config.toml
horizontal_flip = true
num_classes = 7
head_dim = 16
inner_norm = false
moe_every = 2
layers = 14
mixing = "cutmix"
optimizer = "muon"
final_lr_fraction = 0.01
Rows from block 11 of a small image classifier, named by matrix and row number. Rows with one number within an expert belong to one neuron, the router's apart. Each number is 128 + 32 x the weight over its row's rms, rounded and kept within 0 to 255. All counts start at 0. Numbers have three digits each. After the name is the row's rms in percent of the matrix's.
Before each expert's rows are labels from the 100 images, of 14976, where the router gives the expert most weight on average: "top examples" is what is common among them. Only what is clearly more common there than usual is listed. The data: simulated stained blood smears.
# router: router (model.blocks.11.mlp.router.weight, 8x256, trained with AdamW), inputs 0-85
# up: expert up (model.blocks.11.mlp.up, 8x256x256), inputs 0-85
# down: expert down (model.blocks.11.mlp.down, 8x256x256, transposed), outputs 0-85

# expert 2
top examples: crescents; crowded
router.2 099:169149118169166136121105134132107168155140065115159103097106151103157134214159073093185157109142180120116148168180131154139141090151090162135103136086127138134075090124110162139153124106138082146148105091092146132142146120126126073110124130087181140117095089
up.11 129:077166130152079133155060169162112127115160131107113192131121119155143131133102085147140165180174141126106094106115130103155182156100131135074117191121096085146151168096210084169097157110161114176104125121110085090156174150065139111106195156148167094152135118
down.11 152:123129075146146138142107157127115098142091109102206142122121090099143104134137180099115147089173091112105174111073136096089211148077086226169134162111139125204104136118163108132148076151140119141115134098174144118142123148124105152124153195152141178139066090
up.12 072:175110132106087122087102097129108159173126069136178122111157196090124163110105081122110132116089186121093063116178087110112101112135085184155159147053127154085118162158047104149134079132142184155158144199130106145109152095115086137124075092179129116103103133
down.12 071:121142151115144121151112142066110081120144127173119120120087111143131132081110139108155070140154130192179155175150152137151133176132154056061091097130217149114101107137160074107093193144133095117097111100097082118135135114148164108134174237082074083119137114
up.13 069:105093134144102095223108100120108110158120171174148182213115143113140093149153138118108143139148119141119112161112191152108122108108145152163097154104148142092101133059162125129116120126079113146086127147116060123118111145153161107155147105133159085139120136
down.13 067:112179099118114156145122106120179188086077113096110129100119109160101111164175147160135132198151138146096155105137078051091146171158128100082172124151150147114128071111116117152126114130198102121098139122144157124114148122149131133147127140119153168100146098
up.14 060:099132163132120163120141096120154056143176101102092066138105164165115112145138102128125183116154167078135141145154242142123146120128142098144104143099144158124110070134104109067176172081105148119145069112152116137112031095125127099080109145169171155103194138
down.14 064:157135128167145097124130137135091132128057133151115134106133113095130081117128130123182115153061151157108068100142092114134126140096138135134120121161106141145087113119105120102104107137140118135158164163130122152171100106141142135093141149147129193110141177
up.15 077:153143087189163088152113166173056111158081166145126144081134156068122083110085129055131128069125156158140097172134147081126203133078102171154136181117103115048039089116130116090079143112118113135122103090074157103092095097134126141181142168151141159154128142
down.15 085:091137140114107116153108127131140120144140076109097096098115085215092144177094110123188108136143156106118095150126137083169169134091134136140120120120148123138168054117140132142154172138104096105106099095148146132162121078108137053127126179080133164092128124
up.16 089:117120126123106125141159108136156152131114118093069143132116060153234131141110097114134081127125123150104148091166132092122109153123118106142162085158157143155108129119083183198118133098127114099141142079117120093136092076101181108141122168079158128136134137
down.16 095:122110126108177106097120130084134073135109138125190110043141095081097118168081163121098118076103138127110148117113124134109121112099114157154133127091128102155150111120102150150093163158162135115144157125140112087163125204130059152134077093114174197103104117
up.17 032:136145103146091153121136145114147137140114170152103116186130109128157157094118144146089091123152114157111088134131168163129128160027192082107132123044130077130135149102083136146155137105166159154073199186158109176161144146103072126117141098113141104100177127
down.17 043:097156177082125085152083127132094165091043132187124159177126136154140090096089189041143125039101111063087141041043116143121107097140111125114122090163123127102143112083210140120087111153114150084092147085090184095117089137157159109142117164125115138100166101
up.18 085:129084135105125135162130116130129127107125134154177166201133083160125054176191135078099111123105086149147128186171162156110085202108162140140089154132160138084170145115125134162059125172130082159114140194137164079096163185119129116113116163148104145120132132
down.18 068:140148108090113127164149088058141114149078147184086132089134176060130174137145096179122136125142079180074184073153102107074101165156134103070175084146085080093119095170140162117123125118146138134119185099158113125140129153189124205193055122104136127154099130

# expert 7
top examples: discs; no large cell
router.7 108:152137125157136142150097103151081120154158113160100092137093073138141113114117200096085068186128111122140081096071092154123118160131127085082068110163150102116151074152154081126128116152111086117104151077180109113131167134133170111103134179126143104084104139
up.11 108:096069087140095123172140121171137137166076098138142004095153115140130107125134133185102100141168162139114158130163100159085124095125064133182158117159150111110151141091119151100117064051122099142146125094112109104111147117166146125128081122164175097141086111
down.11 083:181167141072134162135114084119125097094085066153143096114147120128156174102114103163116116148100123121123142114110091152127113148141130072169188139074129123190150139126144107190150142114091075177128161151158075178129143122130100154220078080197185122142151093
up.12 114:111145139075112109116123085122205119129102157158148134141158144146144130158151122111123171175149115103065123101159073082161115157093140140112087149211117090102078146178080140130152129124084096157119092131155157149153109096145188113155097246095082106117155109
down.12 142:181144158149143122133089092184093156147123067125105134137136115125146134198146161112114111125163142176115166149112142083096121190140144141120156079119121085146167118177151133172179131143088124176075100134155157082097209121132141152141082142141131165074076082
up.13 078:150128161094105191089095147154108150075105115150136055118134078110144152130148130132152150120101127123106186099151134170098200138097138148198117115156092116155195101123135115132116120117129145183098168131114091116191200069199151134123121103122174164141117147
down.13 078:103128077137163130158099134135103168157118124145101171101155146179104201074103151082122132174113157125171124154130104156097139102176107093128118174101176138117064099153202072127089167122112160134118093173154090136104079139086124149160091087148150097110088131
up.14 107:139120146119170103158122159154138181146120091092101114097128057177159129138070164168114125115102139118114148117134107151133086098186129135169146101141131108119186177180131150138128117123167142119077134153164114138065101098097081132106079095184114143134145176
down.14 099:142131158137144148140057125130086059165150116145111084130103094121096140144078119135140150176092169157128147129111170100171130157211115079146134095093138163136153092105094135138144127166120156137093143123131064132204158104168147101069132097096157146131130120
up.15 191:162147121117088128144089188137152107165149144143106081131111119136093087168140197142148155093137174192207116181139159139138184170108122135168105153057186137101104036111150139143129097152161136147145104036125142158171114166143080115139141184120146162119170128
down.15 193:159120162116184083149093175154155106160200136122136138169129103104151151130145184088153107153115159118158148101077121128140149156196152130110146095093102073093138093167150101176100129223179154097053171106152076126137164164142119088164148091122099165146113122
up.16 081:117118151140153145115082185110112117137085109134133091180151142083088136115104125117084102123150094130166211124112161133155153066061143133132129165083161135130076169133148115153100157127075161125109112158128106116229117135151095135117150028157116137135102096
down.16 083:120129127149114158139196097162090137147123171136123097076066116110104103111094124117063106144137104158136117096121125151149134190058114103144126062124097088070099172128122083131203094119150176150134173152190114144194114144100167122107110183139142127097160133
up.17 080:083171072144127181145088162151135109082168138129080069092081143167136175100086101131084155190077186080139100107081136133105152152136145098111081092143092184135124090128157108170116088167136129130120071149046146110090125125136140166186164123069113145118131092
down.17 092:164096083145121145108072153193141148157096183140159190067090126134120107194133156118104157139169065119086199119159166138104114122084090126127113153125172167132109096097119077084178140117067106156121097140132117090101088085144131140106118172140170091134113100
up.18 141:116084136144134109151104155117163088132144099145072121156184080119144153095119171136150095111072194116148177111146121130099097179128146111065125072151172066055076038159179138124154119131110087095118151107147072166172161135158148132146116171103160058167127150
down.18 129:046136075109136176074080164138112121117131077118104123181099108120155113114126192121106119188113132140175163152110138139138156145215127189103090145081114131129146154144139114082123160162131174154122154098159086130156119113134119128126135056089112152094173094

# expert 0
top examples: small spheres; crowded
router.0 097:073099108193105166156129099126117157161121107113141175135152153184145143082139114131077149104152101119119111121123095144070133071147126144146154054118064117131100153068118106081064079166078172121140100126186156144069095127097147118163160061130093103089170149
up.0 096:128113151058123121135100116122198084110118119174149132113128096212132124082194147128108128170163149110020125172069127147079112091129091118144124121082125193147153063077117146110061140149111125122125141134127138183114177111151109120127155100112096126108174097
down.0 093:199155138105125156167113136115147121122124085115086127142121097153142077132171111078097087073149139139062124135185138103173166158064145069087035034141126109100117144118090154137160141092134108131156130111090147089172147096119183097074098142158145176157099134
up.1 099:159102103136165140104123158072124100173166139113165075098212163143106177102139129150156172126056149149188160153103147148109161069127190163101098099110135123142090172098200071120098067106099138120154056186096109153105093089162136132143133120136168113104100151
down.1 102:114077182128089114108137059108088192120127111096128166124107092076168075124102149148098122098182128122077116143147145126125195185108084178110152113141132128130169148101098111091171147136144089166125124145176160110103110171104122159108103235077135163091141131
up.2 112:094119122086139106149128145134138110139153165152202152110168065161102111176152094125089138080158156104101133184097131138154084109131089080149109089098140160153103048069052133071082127162142112100113109147111184146135175190111146115169152145128105132133114131
down.2 110:134146123159102123116142126163146137152139099143126171128161138101148156122168130154087094123139077081136164153120095093079150088106161142115120173083138134117121174170074146119132103053087131163138171089166124054197108162102140154111071126152146128094108122
up.3 037:175080115127213101057119099138109173091045060166165062083126144107148155134136142086142122132139165152144142018064109114149092123115107124120095160136077160127172103157086116122141141085142180122125129104087153129193193096131137112136107120122108121118068102
down.3 043:081107137175026108179136095165118096131139171160131134142133125136126107124123135174101108116139101118129139108113205145182173101087138114132059132128114122141118105110151108100120131160144142111096094102165092152160160140072100099161133165094073164099123079
up.4 103:130149170139132053115112092129065144169130090108117047162199126114152153136130151123131161096161087119142116058126076145105163149117119116103113153155140135140128211177154078107139102123092080121126116090097120148132153087130123148145107095128117130151139116
down.4 108:149126138049097128159069097080154108107178136165163209124093147139066122090115100166146096126097135123123078081108165110155048140169097087182182101111102130113158124081137138167145136142203159145131138174066150155069149137109121116161147142128183137126106149
up.5 066:124121123153097123138140080103140115119106106159137094121109106096119113063114134159112072136128192120107154105159156136099048150109107070139191155095166150115102116080153117161132100114108117143101144088130124126078117105131152104138137156126175139130113134
down.5 065:150143146138154146082112123151096146149105140149129171098109060102122092112116142079146170122074050084107145118138086095111106133120129165174107107162133120118175095145096123133100142112141166143133136120161166122117114137050173140113143140167101139146130146
up.6 083:140116106084134143125108148091130131142160124126089172110131157070069132109120146139060094120101100164120168122171129085097107159117119118132170118130065221083100121108149148147123111174095096113073136113089141110087122155094166134119155158117057131104113140
down.6 072:172100131165080131166148176180147038162117090087179157092136133152132134164117118112168185087153103130134107166119112181063119086147098146121107151117104165086164136196100160108090181094154147133177159130113130114110098116148103113138084162112157111074109110
up.7 058:177115118065120128095112180151155097123159130157171084112155109204102116153113121134161118128132112114095135185047138172101097152153089078178128123170102169160163128076118125126132091151158127124146091171098121172102166143141185121099187101128117109171159100
down.7 058:161122157063124175126126101120135189060104109123140172124157170143133091103175094098109139073181087140091167113177143121165148134115148139080137065091110121059103175159103154119151144129127127180112142102102149059152111138098128158071105150151133118136113130

# expert 6
top examples: target cells; kidney-shaped nucleus
router.6 098:107129129111151129140107181086160100182140113118132098159119117162164196158079130138096180128088178160107128130133163157128094062119089144124109141176147112089072094145151156137165158144156135130196099159109109134137103087124139132105098078153126134128141138
up.0 051:131079121148114123140194132124115159192182137142091143141125090155129126088137101127081099110117113132166139113161157150076144124160177104108116136224112191137170187105126047077154123081113059132127125106124114092056181147159125103186151145149060055135182145
down.0 050:079116076119152127109109113165111119099102139155121153082163152093129135154171193122165144180118119134165125088134124091143159082137093102138156118131137108147127112161135137137178162112157219115082186125157111128129144120103129166109122126125143182132141146
up.1 075:101105119107106165134130161142109140170134151155168138094090156138094179133119089111156133065079137111138128134144141074184157120117111099156132090101108069148075124109137097168141135088158139110135109074109127151171162051097150116142128093119094139083079088
down.1 082:127117177127156146082083091082094100145124152117166149125165133108067127118129157126126111185111139109161147097072193124083198195101119126133159131161099121192177155092068109136067118152132157122090142088148123149137105180193095107120158232122189137123104165
up.2 151:110148160094055173146073118110116087093159146091089130103096134136131071108143160136064098110179109126119122110122146109122139097153169109128078149131112154095146154082100115093137101136123114110193079068094148092108115113200104104211198229121185150132131143
down.2 150:148141100098145115081166146146148125157127131170164092152140123097157191131163110097087070178120149116103174124142099117112137162111125143133123065149173116125116097132158145156192132125108174154113174113137067097125162155098129157153115105185156107153103171
up.3 069:128129090135137148127087115130160149145089091085102084126149113168147168129093130082178098171142149178097153086100138189104131121141120127095100135139150121183120149088116162118147129109152062219150139163133119120073144104129156113108127146145153126154110130
down.3 067:132156174108119116083143148160125168107104123129111129096123115091056137125090148179073124120081151077139156171106183101128188167114114105157132100120115087088113079147156088141124105128180172139158167110075121103138144112080129140127106147089130098053149162
up.4 069:126127137151186085143117103190094108150162137162170171149121054151152115057150189122133095144154133148131114082161104144113094121102133132161108106114107170132100172052126119111144164163148069171080136161152101144115083140193118096077136112125119128114105117
down.4 092:135121096117100157144124126114162126096068151116093097107102049113101119134102136116085120130126131136037147167140010179110075139176157128105113174146089124123127055144086178129094096140100090127091142144141162122154156163130145122095108137126182146167134113
up.5 089:151133158079109118107110103151156161197093142161123119123083107077070119169075062105134152175124117139146152120152160129083160165158091100162056116109090076204145138124132136148154139155160152167099116096043077139118094167167125145188200116114146092118096141
down.5 089:106110165117140083079145133133178172133132109142182123091202167137075168156104126105131110156079110063132112124142131139069140149103130069142147077072098107124130117083138096120107087129146189133153121131162125167146111093114151162171121138109153125126139149
up.6 108:098160121139140196160155138098161116115096151142092170148097108115136118130121078128139124141184114161097116171096147112104114128125122111177162142078131140114170083136084161161176106096171147189096213117120151095088112122086116105080136154084174072141066123
down.6 126:132063096130095082110057097149110115152126098100139143133133150083083114117171133157104145077138140095131148089110144124146185096110090108121121140157146166111111087157113130111091170172076146097157102105095169177203137131138123153109163091126085127129209109
up.7 112:113146108162119148088127138107129104114137160099126074150116159097130115079155199136077071119212096096141150151129158128137101133132149088142134169159122180104115138113134083144092100158101104086159125134113103127081097106095147128149198238106160121134119135
down.7 098:127172086097150095125154194158130199077118089107161169127074097095149096150110096109069096164089101154114110122129096125106106220109153090139079196105167095154141149142172137112194082115130150165132180179166150139184182130124103101082158081155180125138119166